Rows from block 2 of the encoder of a small model that predicts escape time at each pixel, named by matrix and row number. Rows with one number belong to one neuron. Each number is 200 + 30 x the weight over its row's rms, rounded and kept within 0 to 999. All counts start at 0.
Before each neuron's rows are labels from the 100 images, of 14976, where the neuron reaches its highest value: "colour at peak" is the nearest of a few named colours to the mean colour under the peak; "strongest on" is what is common among them. Only what is clearly more common there than usual is listed. The data: views of escape-time and Newton fractals. In brackets: how many of the 100.
# fc1: MLP up (encoder.blocks.2.mlp.fc1.weight, 384x192), inputs 0-63
# fc2: MLP down (encoder.blocks.2.mlp.fc2.weight, 192x384, transposed), outputs 0-63

colour at peak: grey (44); blue (28)
strongest on: cool (49); grey (34)
fc1.147,188,204,209,102,192,120,212,213,183,229,204,188,257,236,219,178,213,204,196,202,214,205,227,194,177,196,190,199,266,235,212,249,218,200,172,175,189,188,206,199,190,205,183,186,193,168,205,175,159,193,246,208,162,191,190,190,210,198,179,217,142,169,200,171
fc2.147,220,183,209,194,238,202,181,248,193,182,183,256,210,212,181,193,179,201,215,202,193,186,202,214,218,189,200,226,261,219,212,221,160,195,189,192,206,189,217,187,149,215,202,218,231,235,191,201,227,248,190,201,228,199,189,202,217,208,221,203,241,214,177,211

colour at peak: grey (61); pink (30)
strongest on: pastel (52); grey (45); tricorn (30)
fc1.339,153,135,155,195,223,226,178,214,195,182,195,193,175,179,209,197,185,223,189,195,177,236,184,241,168,165,216,215,199,192,202,230,179,188,229,215,144,249,185,188,189,197,245,208,216,238,197,213,229,210,122,208,190,241,168,180,183,221,174,190,219,183,185,185
fc2.339,222,232,192,188,181,184,250,193,228,188,206,161,197,229,250,200,200,163,182,189,216,169,172,188,216,186,195,192,233,200,194,216,239,219,200,192,217,206,182,218,189,191,198,164,159,176,168,225,152,157,244,147,163,225,254,188,126,196,180,163,253,171,193,231

colour at peak: cyan (52); white (26)
strongest on: cool (35); pastel (35)
fc1.144,216,185,171,199,295,223,189,211,225,188,213,204,209,187,192,193,235,194,180,169,235,256,190,198,225,164,171,199,221,163,172,177,153,191,268,203,169,213,200,254,174,226,253,199,208,212,173,195,241,239,202,152,198,220,218,208,178,207,248,231,294,229,262,200
fc2.144,195,214,163,198,171,219,210,195,195,208,236,123,167,208,248,194,210,184,212,179,220,212,185,198,215,202,168,184,227,150,187,197,235,222,236,186,162,192,197,183,251,188,196,224,197,156,174,209,171,154,180,217,167,255,201,194,147,242,173,198,166,158,248,170

colour at peak: pink (26)
strongest on: pastel (42); Newton basins of five roots (33)
fc1.303,201,189,221,198,230,148,154,235,155,177,173,236,198,226,197,270,191,233,269,264,216,172,167,195,189,187,154,138,157,182,201,213,135,271,232,180,177,203,204,197,187,236,227,203,159,175,217,200,249,179,196,244,205,173,238,157,224,200,245,162,205,188,175,224
fc2.303,217,189,216,210,221,163,259,201,242,196,214,169,178,257,207,207,213,199,218,164,154,174,228,164,224,165,171,215,176,196,170,232,193,228,222,206,191,138,204,214,145,117,245,189,229,177,122,211,163,184,200,291,254,240,172,223,199,166,241,202,182,182,246,170

colour at peak: pink (56)
strongest on: pastel (84)
fc1.179,229,161,171,223,217,223,212,212,198,233,175,156,163,207,241,185,186,210,201,214,169,194,148,213,162,181,206,228,190,195,216,204,170,140,182,248,194,256,211,167,216,217,260,165,186,163,213,181,209,216,171,190,234,234,230,182,244,203,258,251,212,280,177,216
fc2.179,164,156,160,207,199,192,201,201,192,224,189,164,173,188,227,198,198,226,137,205,165,171,157,214,154,232,159,181,233,237,231,188,210,144,159,231,191,216,169,220,213,226,250,199,205,178,161,174,186,219,175,212,218,219,183,221,194,236,220,190,185,234,207,235

colour at peak: cyan (91)
strongest on: vivid (47); cool (44)
fc1.311,195,194,186,203,259,210,173,219,208,162,180,225,212,206,192,243,223,257,146,210,222,267,188,159,199,160,194,147,220,194,245,180,182,222,231,193,166,238,175,256,135,213,254,168,200,222,187,168,230,216,227,193,169,188,204,209,215,209,205,202,262,218,238,191
fc2.311,192,210,184,208,192,210,221,195,202,192,255,155,196,207,246,218,197,153,225,197,221,178,177,146,212,188,186,194,193,174,175,194,222,180,194,176,216,177,209,200,235,203,179,236,190,136,180,194,169,165,156,219,159,245,205,208,199,225,176,211,188,166,286,203

colour at peak: cyan (64)
strongest on: vivid (55)
fc1.191,281,190,241,152,256,197,210,233,225,220,143,200,184,212,179,248,191,224,214,243,195,214,241,199,195,220,268,209,164,177,175,242,157,208,190,190,224,235,247,141,172,235,207,202,249,200,236,215,201,166,170,286,200,163,156,207,155,183,192,199,210,218,197,171
fc2.191,222,176,217,235,192,188,210,154,222,202,201,195,211,247,224,187,196,228,211,209,216,192,186,192,215,154,205,203,136,178,196,256,219,158,166,179,210,174,235,194,142,203,218,205,221,200,219,187,184,203,177,181,220,226,219,197,200,203,214,224,175,193,224,167

colour at peak: grey (46); pink (38)
strongest on: pastel (56); grey (42)
fc1.93,241,181,238,186,189,176,227,201,184,170,222,226,172,218,141,216,165,207,210,266,208,185,203,242,249,239,250,206,194,207,177,229,182,205,189,185,214,145,207,190,199,234,177,159,164,212,192,182,238,186,191,221,261,162,222,223,248,193,225,198,218,245,162,188
fc2.93,219,293,215,209,194,205,147,189,201,161,208,215,269,195,256,205,208,147,227,222,212,209,210,219,214,184,216,122,212,225,243,198,226,216,220,156,229,165,223,206,197,239,155,221,207,157,224,217,282,145,247,179,177,190,205,179,206,184,178,212,210,179,222,230

colour at peak: white (100)
strongest on: grey (99)
fc1.351,196,223,187,90,178,117,189,288,201,191,202,189,197,254,203,195,180,200,227,210,198,218,202,173,212,150,200,178,212,209,201,288,196,197,206,207,192,200,190,190,115,227,276,217,187,202,208,190,209,199,168,228,205,239,187,208,260,203,167,192,187,215,252,206
fc2.351,195,227,182,261,223,243,221,161,197,240,246,156,244,200,223,187,249,225,235,208,247,166,187,223,227,195,208,234,179,185,197,168,188,182,183,151,192,191,169,201,205,213,159,159,215,172,200,181,159,160,225,188,207,159,223,178,209,162,252,220,193,176,261,179

colour at peak: pink (50)
strongest on: pastel (57)
fc1.80,201,215,192,201,153,199,201,208,231,185,211,184,141,192,153,175,172,208,166,162,268,279,161,198,196,211,228,187,208,111,205,195,208,145,226,211,200,201,196,197,223,194,185,196,173,217,154,267,180,189,174,223,239,239,181,200,233,220,151,160,264,227,244,205
fc2.80,201,260,187,208,175,186,228,196,193,179,197,157,138,180,177,192,194,142,180,124,197,219,217,189,171,217,205,201,212,189,207,184,206,203,179,233,219,184,201,193,213,127,198,215,186,220,167,244,112,185,178,259,190,187,214,180,178,183,169,150,247,176,206,225

colour at peak: grey (38); blue (33)
strongest on: cool (60)
fc1.145,209,218,212,120,195,144,224,200,228,219,223,174,256,211,229,193,215,200,201,212,232,177,206,180,204,186,173,226,291,198,194,217,231,186,177,167,194,216,197,220,184,206,200,195,191,167,195,201,175,163,221,202,191,174,240,215,198,190,178,238,174,197,226,198
fc2.145,200,202,208,138,186,172,178,275,200,173,167,233,157,235,166,216,161,192,189,191,192,229,189,204,202,206,213,177,298,206,212,243,202,203,211,210,207,199,239,199,186,208,211,212,197,228,206,228,235,226,180,205,201,228,172,200,196,208,212,195,216,219,185,204

colour at peak: cyan (70)
strongest on: cool (46); vivid (44)
fc1.207,206,158,237,188,312,162,206,183,224,172,141,203,225,208,198,180,235,221,135,229,196,195,182,194,212,181,208,202,196,181,200,223,143,159,201,203,219,234,207,253,177,191,229,157,221,221,187,222,233,226,171,188,173,187,214,246,179,187,237,220,226,201,193,223
fc2.207,208,170,133,199,175,203,202,165,197,239,252,143,204,213,211,203,173,184,266,225,201,196,188,204,218,212,200,208,211,195,228,233,214,181,133,186,201,184,213,158,227,240,173,213,212,178,217,153,171,217,156,197,183,258,205,172,213,226,202,219,187,207,233,158

colour at peak: cyan (65)
strongest on: vivid (72); Newton basins of three roots (28)
fc1.132,250,195,249,165,245,179,226,246,199,223,143,195,174,213,189,213,164,213,214,240,215,213,235,191,196,181,242,205,195,174,203,232,198,171,201,237,194,245,207,173,157,196,218,196,255,221,211,208,232,206,222,245,171,171,174,260,170,201,170,184,254,261,202,191
fc2.132,226,198,225,245,205,191,193,155,213,218,178,191,243,243,223,197,192,235,243,208,221,208,182,186,215,146,193,175,142,189,190,245,211,163,205,169,186,179,238,216,141,219,216,206,222,202,215,192,218,201,194,188,223,203,216,182,205,189,235,228,160,167,222,170

colour at peak: cyan (98)
strongest on: cool (52); vivid (46)
fc1.382,214,184,239,197,263,205,210,238,219,232,140,239,229,190,199,212,226,253,168,202,225,222,190,206,175,202,213,189,208,209,166,159,168,201,213,222,193,221,171,242,137,208,250,164,194,214,220,185,212,212,241,206,191,116,200,194,188,201,217,183,217,210,181,178
fc2.382,208,180,160,211,184,191,199,173,188,191,245,123,220,210,253,214,175,202,224,231,192,199,186,164,220,215,185,222,199,173,232,204,214,188,200,144,182,252,199,174,228,220,176,240,200,187,178,197,167,143,165,204,182,219,214,220,232,250,191,221,183,186,212,205

colour at peak: white (99)
strongest on: grey (98)
fc1.24,182,218,195,109,226,126,186,298,198,208,217,200,210,250,207,209,193,198,228,200,207,192,213,200,212,134,175,174,217,218,202,277,185,181,199,172,227,185,183,188,114,219,297,187,188,204,227,185,215,201,167,218,223,247,209,176,227,194,206,188,209,199,247,164
fc2.24,197,223,180,230,220,229,236,181,198,233,262,165,228,201,196,193,251,229,237,226,254,168,190,212,246,195,222,238,191,190,190,175,183,190,184,147,202,196,156,202,200,220,151,148,217,181,218,179,160,151,224,169,190,146,229,167,211,156,252,215,198,185,254,186

colour at peak: white (63); pink (37)
strongest on: pastel (100)
fc1.284,239,197,201,195,203,199,179,237,189,171,198,221,128,183,133,227,162,240,203,200,151,252,193,160,218,225,251,167,143,216,224,217,181,192,199,212,179,196,209,177,182,208,210,238,204,228,196,171,231,220,133,207,238,246,170,195,247,202,217,180,197,272,208,198
fc2.284,214,209,220,196,245,149,234,185,204,178,207,231,164,267,141,211,218,195,205,152,262,191,226,197,227,180,209,174,142,128,190,251,171,233,202,217,225,141,225,185,123,207,215,219,232,230,239,200,202,229,206,222,196,230,197,208,191,183,221,192,226,205,202,160

colour at peak: grey (58)
strongest on: pastel (39); grey (35); cubic Julia set (32)
fc1.204,196,186,250,181,188,210,172,227,130,216,133,253,175,188,222,181,166,231,174,229,159,186,230,202,167,191,214,206,155,259,250,206,190,210,166,250,232,194,207,159,191,222,199,221,234,270,239,204,214,245,196,273,230,168,152,196,182,186,146,146,142,191,159,229
fc2.204,189,198,187,203,201,189,190,206,248,168,230,214,152,236,185,238,132,201,170,160,222,229,180,190,222,227,183,187,180,129,183,202,219,193,269,174,195,214,237,238,219,213,204,211,172,179,177,249,245,198,198,188,197,241,172,191,223,182,240,261,218,208,222,185

colour at peak: grey (43)
strongest on: cool (65)
fc1.217,207,208,214,138,188,161,209,188,230,223,222,162,265,204,240,205,229,210,200,204,230,189,215,194,181,192,188,220,288,201,196,214,232,213,182,179,202,209,189,240,184,203,214,180,189,175,209,193,167,164,212,184,192,168,236,190,206,173,195,235,182,181,192,211
fc2.217,190,188,204,137,175,174,184,270,199,169,177,224,155,233,167,207,156,192,186,194,187,225,187,206,197,199,214,184,296,207,211,249,208,198,202,212,201,197,232,192,188,209,212,215,192,227,208,224,230,223,167,208,203,240,171,203,202,212,200,194,210,220,184,202

colour at peak: white (98)
strongest on: grey (98)
fc1.319,176,191,230,90,195,126,172,267,207,177,208,224,196,251,193,194,176,195,232,171,187,209,217,152,219,164,194,178,223,201,217,293,198,204,203,210,208,177,212,197,123,206,241,228,182,197,213,185,203,218,187,240,195,232,165,217,258,205,170,192,176,200,243,183
fc2.319,213,223,195,271,225,244,225,154,200,228,233,185,241,196,217,189,233,233,250,215,247,167,190,207,247,199,205,236,184,198,177,165,193,173,184,150,193,192,174,203,201,214,154,155,228,177,230,164,149,185,236,183,190,140,222,191,208,165,240,218,187,171,250,169